{
  "arch": "resnext",
  "model": "image classifier",
  "dataset": "close-ups of made-up surfaces with and without defects",
  "train_examples": 101725,
  "image_size": 64,
  "crop_scale_min": 0.8,
  "horizontal_flip": true,
  "targets": ["defect", "material"],
  "num_classes": [9, 9],
  "norm": "batchnorm",
  "hidden_act": "gelu",
  "depths": [2, 4, 4],
  "kernel_size": 3,
  "stem": "deep",
  "avg_pool_shortcut": false,
  "dropout": 0.05,
  "widths": [256, 448, 784],
  "loss": "cross_entropy",
  "init": "kaiming_normal",
  "residual_init": "none",
  "optimizer": "adamw",
  "learning_rate": 0.005,
  "beta1": 0.9,
  "beta2": 0.95,
  "eps": 1e-08,
  "max_grad_norm": 1.0,
  "ema_decay": 0.99,
  "max_steps": 16000,
  "batch_size": 256,
  "epochs": 40.3,
  "lr_schedule": "wsd",
  "decay_fraction": 0.2,
  "final_lr_fraction": 0.01,
  "warmup_steps": 320,
  "weight_decay": 0.08
}
Rows from block 2 of a small image classifier, named by matrix and row number. Rows with one number belong to one channel. Each number is 500 + 25 x the weight over its row's rms, rounded and kept within 0 to 999. All counts start at 0. Numbers have three digits each.
After each channel's rows are labels from the 100 images, of 14848, where the channel reaches its highest value: "peak on" is the class under the peak. Only what is clearly more common there than usual is listed. The data: close-ups of made-up surfaces with and without defects. In brackets: how many of the 100.
# convs1: grouped (16 groups) 3x3 conv, stride 2 (model.blocks.2.convs.1.weight, 224x14x3x3), inputs within the group 0-13, a 3x3 kernel for each
# convs2: expand pointwise conv (model.blocks.2.convs.2.weight, 448x224x1x1, transposed), outputs 0-111

convs1.101:519507491495498486483490485521501505504476504510483490465478478471501465476454490507487522499506487507499512486525466444500481470512447493501492497475486488476464468471476445445473488448458487476499461495475487472499520504503529504504528520481472442479456480467465472461515455504492509498497493479477461490469490457467464469519503503528479477528503481480469471458504459484462463
convs2.101:447477480503547561472500524468520515497494496510507549534465492511506507531531517499533473463499555501467485481493462498519472517501502528495490511492520472483503463468494535517505497499498485493502496460441512474506465452540506484535467474502501464521483500579504487510513495521469542492471481503489477481512512499512506509524474493534
peak on: smear (93)

convs1.173:471507485489494503508495494490510480486509486513502486543518508562513552528513506522538514501508512500505508529550552530523542527517542444493477463493456482496475521527517490502522511496515524550530535536517543525522524520533552522518542521524501492520537510517509518526511534492542506509538540501487489523501489514491485508458483484472467465478487472484458482482468475487497475
convs2.173:495525471528490519514526556497518488498482453495533483539469511493513503478458453478473451525504519489530466530458448513534483493493498533462519484509527493485521527447490488532453500493520498500505502515444483482458507493506485472563467487466463496510538495495516541518519570513508487514462476506528484497512525506453545456526497492495
peak on: hole (75)

convs1.74:529543527550492514514489514485465486455458498444498513494496517473519529526536516458514527498507525560517524458515515484509523548526526488463530482493525464537510481487488480512513482517512469515510467501512499528537541528507547494476505475477532531521546488513505481503509540525538492485504482487494493484474490507494502493449508521473518528537536532504475471479470481466478480
convs2.74:515475470502505500487529493523509514542509535515488493458453492514463523512526466522508546496495485542513463459454535521504478495537460487511531504503486537527477505518536515504491522499496483454512509536512529495498524501497456463488541466491476480535508518519496518483547484509485517462558459492468508501545484488492472481483486529511
peak on: bright spot (44); scratch (29)

convs1.104:522487520497499516503488517523500488477483474504484492494488473495482505506495490518547523534523558521554567508555517554532493524524506475495474453459441488474451505498481476495485489485498515529515526538543524538547495498498490488493491503501504536528509511463487504477468450471471459432495479457502527515495498461484496472491500495492509491490487487479498495490476516475508477
convs2.104:507458497518491478508487536505520512475525455498512551455491520476514485458496466491480482520499500455523506501470436534536483481477545466508510502476455497479538505497494501498467508480465545506488482502447525462495534500495499474548480509489511542499554444479459521478496525486541459523490472472548502493477509499472502478499525489481
peak on: hole (75)

convs1.105:512522510537499529518529543488499511495483496501460507473478502502501524508498523498462504478452469488461484469509495441504474467497480522512485483486505477477467512498503482478503511509479495486488490454483501485479521516515515513523513518503460450480450502463440451460511478480470484492469461462472457489463505463445435472520515514512504491511503506494460512453483467478475498
convs2.105:451519499512546520499466470537536492486479518488501549500514484503503519537485488520495436459457522502470472522493467508500509536476491502470508505493517463478521440540481507502526474494515499516501545439453507486540495488523501484483444479476496483520483519558511517527516490496466547505443514458494475504493477485497519478514457536501
peak on: crack (77)

convs1.106:498505505496511496492488500513513506477513503483499517492498502513506496482501503529540504527523552528546519534562522561560575560562548437503494462487509470466462499500496475508494491483482511518497505526521507516504537522523527486499528517487536532506527525524527523515465468502487499506512491474529517495519507521505515508536526525528494509526492495520519498540522540488528504
convs2.106:495476509489470471480520522487502508481542442500508487462507556461501468457506487469501532518573494491529513489463516502514518451500519480492505496455471521511530538457517509499478510509481487505480444536486499480489482518500494499520529524533468536490537461458462506504486509505530448525519500527515501480494503472447479515472503478500
peak on: hole (100)

convs1.102:504495467485515465485498472499525515490516539480519515486485484449511482483476506510490515491483462509487491504503461445483438460484450471489511471465519476481474480494502445456475502471473504502509480480477484505479500500499503514511502528512485425504460483476470442484494449492468512509490490493491440517467493483473448493500499498502496499502514497474469500429490490481463491
convs2.102:440501473509553554497494490462502522523498496513512549553474484521502526516517512504517470469486529498475476490527448478492480497505496526507498505528537476481490433515459525514504465492512479496493501454454506481495473439538500496510459481482506471512458522567532493509521463521457537487452482520464499504519493499513514513517473474534
peak on: smear (36)

convs1.151:520487499535488458551478454450489533456520554482520512506507489515509474511505486537499503511495495514506449505451473495516474469482483517507479509509500491509478500488471514502464520517473466492532498527551493528515512477494517502496503517461524491497534492459547478460504501506477518510481506467543512492541495472545514462472513510514521475475478471550536508524526527552544489
convs2.151:514459523524480488496514507513478535520521478436492503469514493494493505475536500508505517511506507480540468500476502483485508499463489497486522515477483517517489499456470492517488520497442478501506487537539507526523496484479478491523544529534501492487507550496520461479530493518499494473518502453495468502460484484467493516513466492424
peak on: bright spot (89)

convs1.196:499493504482514492491496509549566543546543558542571542500503509487507514480485514506537462490481478517485468530566527521529544542561530517543512515532540482511486504542486531491527486509480528554524520518509530531517481511505480478492488509490518480487519517509480487497499522499474476485486509516515533512492492499504480490515497508529484514526522506473485495492508497477477490
convs2.196:515500469506526501521523500479458482501509475543448475528473539507486513525517488497491468455486488497503503483505464480520480481514515511512520472494501497479491475470500505505500520492513484475537488498468541484508522512522452459481484517466503450476515508476494504522499454475498505529448512532459546460517508513469508470486490485494
peak on: hole (94)

convs1.18:531516491559497494502516514468476496464466508441463437496477471509477490500509529475490533452494517449482499493494496500522524496503513441475493477464456454461482505471469522491505531515504486521525527521531492486521445493530418487530469504526509500516494525531491479478476512529487513541493513523486508519491525545500508511490506492494507516488506499479498534463512526497499519
convs2.18:447480477510488500522484530497455504529527525511528469508485543483515468526515466574501490457541536499483542494504507493462526491475490530478541534523514498581470520540531476488490510533508524519475477475493505556514516492500527512527492513530502486472478547496556499504502490508498483505474525492527485514490508538510471479511465521484
peak on: bright spot (32)

convs1.58:462511493465480493481492489500517501461469459496500499518519537513534511524536527486476463479485442496468479517533535503536486507533512502509508520533552505560521527497523514498523517538509481489497493486518486543502486509540509490527507549529493462469484495449501458492513520445496489451496443463498520474492493490501465471495520514500521525533524533506527523479494468480471483
convs2.58:443485487465497509509492478492479507521538496532502520495471493498520490501533534501512499496512470497467554496529449471490519494537506517524487483482508478507547501495489467510500504546523487493531489490506536490469512507506474456465455486435532477506517468475490481494521462514493508529490473538449503514506532530492484468445517463522
peak on: dent (51)

convs1.110:518529503553503520538537537474493518474499524491487537477493502507490534502520517466449493452436472489459472466493497464489472474491480498493497474513517474492510513482503491483494518507493478461480479446480498475480503511509487485492486509486461437488465488449464458459485486498447519517492513497479445496468500462469464464501509507484496485486509523505464503463476498474481487
convs2.110:462533499505548510499470456534538509503482502493522540506521484505500534533477470508493430481468512490463478513500465513494501545480490508481498488496522471483513444525482487495536445484516510510509558446450488496537494508508504479477435488479515492509481519542519515539514475510474535500460505483473487524504489468512516483514466549509
peak on: crack (79)

convs1.162:521517516516495523518510517531505479489482508506468529477475471468486446478464472501523526520506516545534534473500496516505533510531519518509511489508492497504542508504496474495474465472509496520515525511509540544522486483466461476452483450443469488455464459487479467489485493487500516509480523514485497473444494456465472471472500466451471457461472481518516513517492507515487508
convs2.162:493451514434516552464488513474519513467507517509541503498411519480523436514502503527534546527492549529480496470499503575504474508493465492490484475495472477493505512495476524536476513530518525501499472498475510484451498501511505494503507477511495489489508522512513508480472517519502507517512530510513490501484555520505476495494496494486
peak on: smear (58)

convs1.87:524480493484515507504491518514514500531485516521509490491475492477521480463526508466457493466483454459468492491456503467428483501485495487430469463423475480432495467475510492516469492508495503496469496525505501500498477470501481491480505497513504481481513501510496523506482444503465404484501483495505488488521509491521501502528511495507485493487483493491486465482510466467477459
convs2.87:459499512496511515484528514451535492489503498485510502485511458512504528525478479492501491498499508537482456454482509531511539461482487465497511488470480482516527505488512496470531507489480499521502444496492514530494470489523494467490495475491473494475494503493517505487491484487512467507479537498472509469524504459468469490524485474472
peak on: smear (80)

convs1.125:495497493472496478450470485500495489472479502454495451519533533517530530506537506546490507521526551540531542483495490480489482456487478527510537513517519497537515535501532516526539526535514508503494505521510497492467546536512559530529536553528501513489475493486480474488494499484472499474466470474491491494479502470454472491481503486494475476452487460515510499477514522464487489
convs2.125:521526494491524535518503499479495501536505508524506488541493490545497487548501511521453508496524499568488538467476483525491501496512475517515503510561555448498485508512473506557504497511501505486474493479500531461485496492554505501508470482523482522506501513525516539555481495535498482484519506531507492514505500485455489501473490503493
peak on: dent (83)

convs1.166:496476456521512497524516516486495475508501477478443471531487503505471455484486461453494485501520524519567556457486501490510534509559558516503488518494460534522487514519499505497463488488475454495491501518528511565544530508519525478462506478483520495481493485473473462452514501494529482465505500486522517502508480469473494489513523494501490481476480477493464461526497513526502512
convs2.166:514501546512488536482509491471510508473487504477536458513517507491530454530507485511494519553514553506513473528501524532528519509464485523507508485458512460528498533470507463476524514499486522509478496526477423515492512504417535503501546519510530525435476516494544500487444506475539492504494478482516543487439529539508513481531504483474
peak on: hole (93)

convs1.1:458506484482488497486497501533557522515537537489511494562536527524542518481481484458457472478528525471522534518483499528517492500515511531548506526561531502505494560552531507551540449471496518481485529507489502522513523499480522520491516514495517482501526535506494516488501482455503507449525523478517520522485497515469461473513480483526504488503510512501470474522507496501503512
convs2.1:500517506518467458543519458522471458514472551533505477524477494505493497522485474561525477506474455496511515505548482471485466503526485511499540479480496508538494476532562477462487496532507516504501511503477513517494539520499474479502492463497520512514496542493554499515511516476490503483509510515480505508523513513547507459513507524530
peak on: dent (35)

convs1.108:529518528532506515521511505505512526514521529529516536492458483486459448477440499472492477480479474488491479499498527481466494493495492509534554527538520520523549480518518475501477491467488458483481451486457475472473518519518515498469515479487505483494493482501498511481518522529542505491503547520499485498491493505494514486518517517515487478515502473473474460448473422461456468
convs2.108:509432465445532542471528500514507488482473521508497507545427504536473470507506516519537487490463529512492493481513479538496497506509465516489506477511515474483461476513522533546509450500531530450499523466487499481498485476509505467525475442515479503515461522530529578485479492494486506497521506539491508475510535482499476508508478541507
peak on: dent (99)

convs1.3:454434473491453477473513511548531508568540524544545504492488507512535543507539501468470459502515507504515514506506485497498497501493495521516501555536531546550512500531524524542559504527512511503476504488484502498490502492483485472490493493517476505461531516515494496508497458507460481496501501529479506525501522552462490503508482465507481479499484482490475462512484475492480472
convs2.3:511502478526487486522523498511496493498498530585488476508477486500480510510522532485511506515423487515541482496543491500546482504546480527496508505463512503460510484500516483478474473482493503493511519489509517457491532494502519492511504492513555503553521512522509536470501523485474533461527512491515474490508500463543534474514512486544
peak on: smear (26)

convs1.69:505508489501499492505486496461480485506486483488508511578545527533533486528535499475484492475485506516532529551520517534520495514510483549526531541508513508504493486491518517485507469513500494521536512484519473519482529532509535500496515504494493478505489496518516533540446449470469464431474451476485484496493509487477480459541555501538541476536513472510518521495523502496496510
convs2.69:508502498506491486535458495550516501535525491525473523448504509492479527507478498525476492470497478533506556549511522513505507529487513470495489522514477489498540476538519478482539528522516512471529516493531556505542548559500482459498518496463546503520510475478474497496543492497507510490513512481500507528535501546489487471471481513515
peak on: crack (35); hole (25)

convs1.150:499476466505497487495492500477495481481470468477469481524547526517507522525518515480491458476489491513520501525554527536511549544555566533508518517505492508519512516541520515496524521511516487476461481484436491489483483466464494488488526501515493477474504495494485496504446461490490478502509509526481496469497499491509516483530564544535520548513533552484482485490490470494486472
convs2.150:468508514477516492509478507554484481514500478484508509486483540462496473513482469515488487511501498493467497523532524527501507503484498524487457444477510499499532453537488489530461479537564528494473537505513502480499519475493452479493500452490499519499480478504482573489470506529505440508491494496516506522475513509443502483478496543484
peak on: dent (100)

convs1.169:508533498503509507522494493511510490489514482525517503549507529556517559540506486491536502527516518481512489552569582547536569534534545484484493488502494500491513501513511476469503493485504539524521516535516528509502515502512513524519517502515489476486506510509506476491526510469552505475554524473486461475502482527507476491493478492464474484490470494490477498474473509466489513
convs2.169:484505463513485518522515547492492485531483458516527468539472517495497500477444465504478470511493483484503490503480443497532514473498521560484519492515541515517534547479494492524477506523520483496492490502454500512473477482498437482555478480472456486511513521479524527503514545526494482527480466542513517470521525546469522472515499498522
peak on: hole (48)

convs1.197:493515453546535485533523486508556524512514525544545525496503469541529492526517483536540526498500503478486491510530531511526540512555510459519509512509533484511527467493489499504532496500518508513513502516527494532483494494485496510503454471471501502452565527480548521492505506491510505501465490485550518517542546534525544518500502504464483508464455484473488490500520509483486513
convs2.197:487492479524519507526480509487467508502518511498514496477468517461485470556504483538518483468490515515475515462489480491493475461461455497474508525508493457541438467492519466496503505508493504487535469502445515526471528470510534521517455522511523493445520535497541494502533478508472494453445464490467487551503522533489501484508500476483
peak on: hole (59)

convs1.107:521556546558498570561551580517536520530531487547520533495505521513496511512516503481489477484481491485515485484463500488495475492485473568521523512534512529504527516496499512503517494512494489494483514494507520532508511513514517512484517486503487478472490501452498499450535546518532494495502513493500489480494510444496500453512513514517513506516491500478487484478496450483512468
convs2.107:506523520500536465506479490557514464480479462453493506501512495511478525506441464530497430505444472471487509532495473544531491543452510499486484469519515472495522444530505477512516493516538534491499556480473537505556535514513478476502475480475510532515517509518502543509532510476507487503498516469512491501502493484475528443529483558484
peak on: crack (54)

convs1.92:530529525515527504540509521509502510501499511494506514517515498510513497512504525484464479462489482477452494483472507463463482503464511472427454456443452487445495516484473513509469516499508534527541519538539517530532503480469498500465497499490505505516480510491500511528484462505451451477499467506503515512483488490489493476475491481450495474470453477502456465515511483539519506
convs2.92:508504503494471514452520480483523481471485524490499489506519504487452491510502485488494510506504511505484478495476541518505500519495452516501535499459514508530486492485528479495527466461512519474482502524509497531516485520496488481496516495534437510452502502467530511481474484501505424466493517489468500459480510465498502528555499504470
peak on: crack (33); hole (27)

convs1.211:519528511523515482507494469463450459478449462470460474514515520528517514531529533450474493475488521494502506500535517481499519458477483532508502533512516508521499528512502531511513507511501454467468471503529470517496499498494510511514511514519493460450470452442481466464452466468468502502468504515458509510478487512458452495513523537511514510489505511540514508500508531471500483
convs2.211:516506469487477496493525514523481483527450533489518500552471490551455504516531510480480522477485497483511474515498484505491458514485482518458497522547552486468487484531510500564511453447550504448513532469504463482483513499495488466471499466507510480542453507501491568511486514511482530488535501478490524506509497457467522505496490537489
peak on: dent (99)

convs1.66:483492539504477540502495499481493525451483523499511484491515486503515505489505483488487481489497488479504514524515440515511479504485433451507474485477489479505508488498481496506503506515467479501488477502491503513489487515511493510528509505505488485476489486490489505504559511456548514493557501466556500456552480470546495453494540564487532579518535553514535533488492500486501500
convs2.66:486462483491515568450486499457505552527529492491531498489489502486529509538521522522508500470494505528480495463492489486476471474495517492550503498519508533505535471513478501498489502516445516516484455513486526500477488476562484458509474470508479473539510474523504494465526497539510488533499494517524512502514506518435474496508482523477
peak on: dent (45)

convs1.38:489488510404480439452447491522515534501509525510531517503512527513523552510533540507522517490486491495486504466495500510498543468492506505505501505496497519520518513524522532521563534552536458477474507486498485510507511485483513517519534549537484480488494489519502495519484471485443516473472467475508508517530542530519531527511518524507493494484492499477497504503509526491530522
convs2.38:528556532520447453535498449532497441497519443484448496482524475492518542466486505488509486524473440483530482554491535460459512539479507509483470491495492528496478495484509475478525511528515448546518530504514497507496502521465458484468529505465538504485540517430492508533502474479493488493524484494472502500506466491508534491475503505497
peak on: crack (25)

convs1.83:553503501535522470513481485490510516501502516482517508506524498533497494527528498539522474522517474526477460525500460539511481526527478461479500522510515507516501452445441492541531494531498505503456534506481532542488534505483508513472496493496548489497538518479525488502562501502534509457523470482504479448539521498525525478526526497507508512496501459484469451517512515501539515
convs2.83:455472484524487486518475493542452494538522524463484493450454514469508494513510493535533487470526510511470496463515495492473505478481462493465525517496467507574450508500547473495478527524493509486502507530505527536492526489483537510531524508534485484482460524502546507468541492511484495466497486451485472532473479506472469491518430494461
peak on: bright spot (76)

convs1.22:543532541557508551532563552484485497488496511493494486522520487533501490522527511487465495490509496492478473446499497435509517436513544499499517506504496505516513518500482518495497518511488463496518491497519450485513470461483479497491486489478518500489487495516477476484491469496480496529498504524501478513474490554491501540449492496441531537444525532487472491465501482495480486
convs2.22:473510494507486517516505535504471490523505505493530477527485529478472506492476499518477499499534514506483525504486493494501488504474503568498538519528560529554484502490506487520502469518530447490504512502511467531513486503477506531517460509517482433461492511479553514522500493557447481471440479539481496493491502518484525475540485534493
peak on: bright spot (32)

convs1.157:516524524528513549524534548521501485503501512508459515494483474475495454483477472496548546522515524533543530473512516504496517498513499529500507508508520503515523499486500481514485471463490495545544529520522533550520501495473478482469480457453498484473497462486494440487491501480494527516478532506478494503451506490475470475463479479441470469469456474517513510524510515526507521
convs2.157:503432508434494548463510531488533509471500506526530488492423511476520452500483487531539528517473543532495502471520508586521488500498474494494499466492469480498497491504469503527493483513520536517512478497479496497452502492503507490501520469515499500499494530494515528462472506511529502518518530500521501476500541524508472492490503497496
peak on: smear (38)

convs1.156:482475491528523522527528493506502502503502435515524510492479476493509484526474479491530544532550552478502488478530540505539550470493502499470469516532478533510488516500479514478446533522504500537542531553545489512486507482474499505477519476484474495528488484457517537477536513509522527512553484487504504500511474460524525505496504490519473461527534511483466463524511518519520507
convs2.156:501481543527510518509522551502513471492462488541482480489518455500514524505463466501530493520465541554527507507492505547536507500521463539478477479484497499492438513468487491498486501493504501531469497526466473514475475501497487522521530478496481537525508507518508494478527539471502526482479471528479459438561550526509552467548560494548
peak on: hole (100)

convs1.45:495443493521504511527533517485536505500513503475493478514503492518492503516492518479461474506509490512540509482448459515485487525542498476451526494470481504496509475465481506502503520545500468451455525496522529494526487466471517508488516536519518546518521525534514552518493457462515498499524553505497549503527530550528534532501519508499494493462462499508482479509469481464466469
convs2.45:509485533540504467522511497482525478500522502527479488447522493509512554515483465523482493490479478521543482486474487477487492470510501478515494493474465523504496506491573473463486522548480468527503477523483531537498501496486535474507552526479521523498514507494508511498501495466534502462521486524496503494562498486518496539483528490531
peak on: bright spot (30)

convs1.179:479482497508477497509494507487497493500484498503497503544519522553509548516528511508514525498510508501504521526517543523505529516500529455479483445458450455482499511515510487494523471481508510555522528531513541537524515536526549522505542518507515515518534516510529525522504521508524508509538553515496490540495484499491487529466463493468459453478493506492452491480450460496464493
convs2.179:488513481530470525520511568505525505509494447495538503514469504496516499480472462488461459510506523484531467530453465528539492495486502530481508488509518498481543528439502464526451517521506497515491504522447491472467501490491492476578478476474464521509557478495503527509514590518536495530456492515555481492511525514457533447532512494501
peak on: hole (84)

convs1.34:516511510548507527517511513512532536516536543509475521521474509522507524523500493506513518523503522524552518507486529510512522508499475528522504517506543534539518474490523482507520453475508507468488488471496479439471515498531484505508463457470499479490485508457479459490524533516548517519528540502476475496472509504438473477506508484518486511524548507501489508473519467455440465
convs2.34:496448463480480506483543539445519489482472488508506530516487481529480520491493506465475497481461507510536525494481485523530502452493495497450511502492510482517525506476512499530492486478430484478487465496512453494520452455463479541525529431490454536514457499503492508441496535484517513484520460526510518432520500480467491524506500467510
peak on: bright spot (40)

convs1.122:499494507505493466474463495525505491494520473465471486528541547539521552545490507499486491515516529514486484515499508485511483458473510491504483513469471488473464522529534533522535548492504519528492522495488493475477479516511525530556549544574518517518542494502501444496515499513521507472467478504501490512510505482455466505507495487477492467439472504509530490513527494502463477
convs2.122:500523487516519553530516511490509500518464514540525451553485464537483496525490491505463486508507547533511456493499493518514499514486472556502512524547574471490480490496478548547493473477519513479485511475487501469482503461494525498502484481524517481480511499519520529566452536519490528453469450527517477503497516494487539515536498513490
peak on: dent (71)

convs1.140:509511529504503509531510495541533522549546541558566550513481481506488471525505488536533519533525521524532504483456513483475468477477511524545530514525531510508513504481478509494473526507483526544542554531545545558544513509501539522513540540491510512529501506499524498489495500513517500514504518489532518507519504505520515483494508509472497491494501495515540479514516479496499488
convs2.140:511498519516488558492514526483494508445502483516527509500463509500479474502522497496509520512532537508520495477456504513515520481480479497503567522460481462508500506452504480502500519483471522501526466531461458495501518498496501480548505519533473482485527526483538519509502508468503515509468543519482503468500532538474525464535510516506
peak on: hole (69)

convs1.7:453449466511488478523477511491494506508518543499542514532550522532558516507514499475484485482492494483500508476494481473506511511540514491505509504519554531556510542556516526552506489494493475487474465499503511541513466491478487511518531523519493488475502493517528526520503497480509497520549514537527538519524524483477433460473482469471496503508530515468485464468496499502523512
convs2.7:509510524511482458516527463515504462524502531567484463474489525477499517467512483496550489559490464520509507482543487501487496520560450488508495506449486545528497539498514471480508511536489460523517518509480514492498508524477477455506500508474531475545507546508504502468535497475474536483508484497460517479527485510533523469495517488532
peak on: dent (30)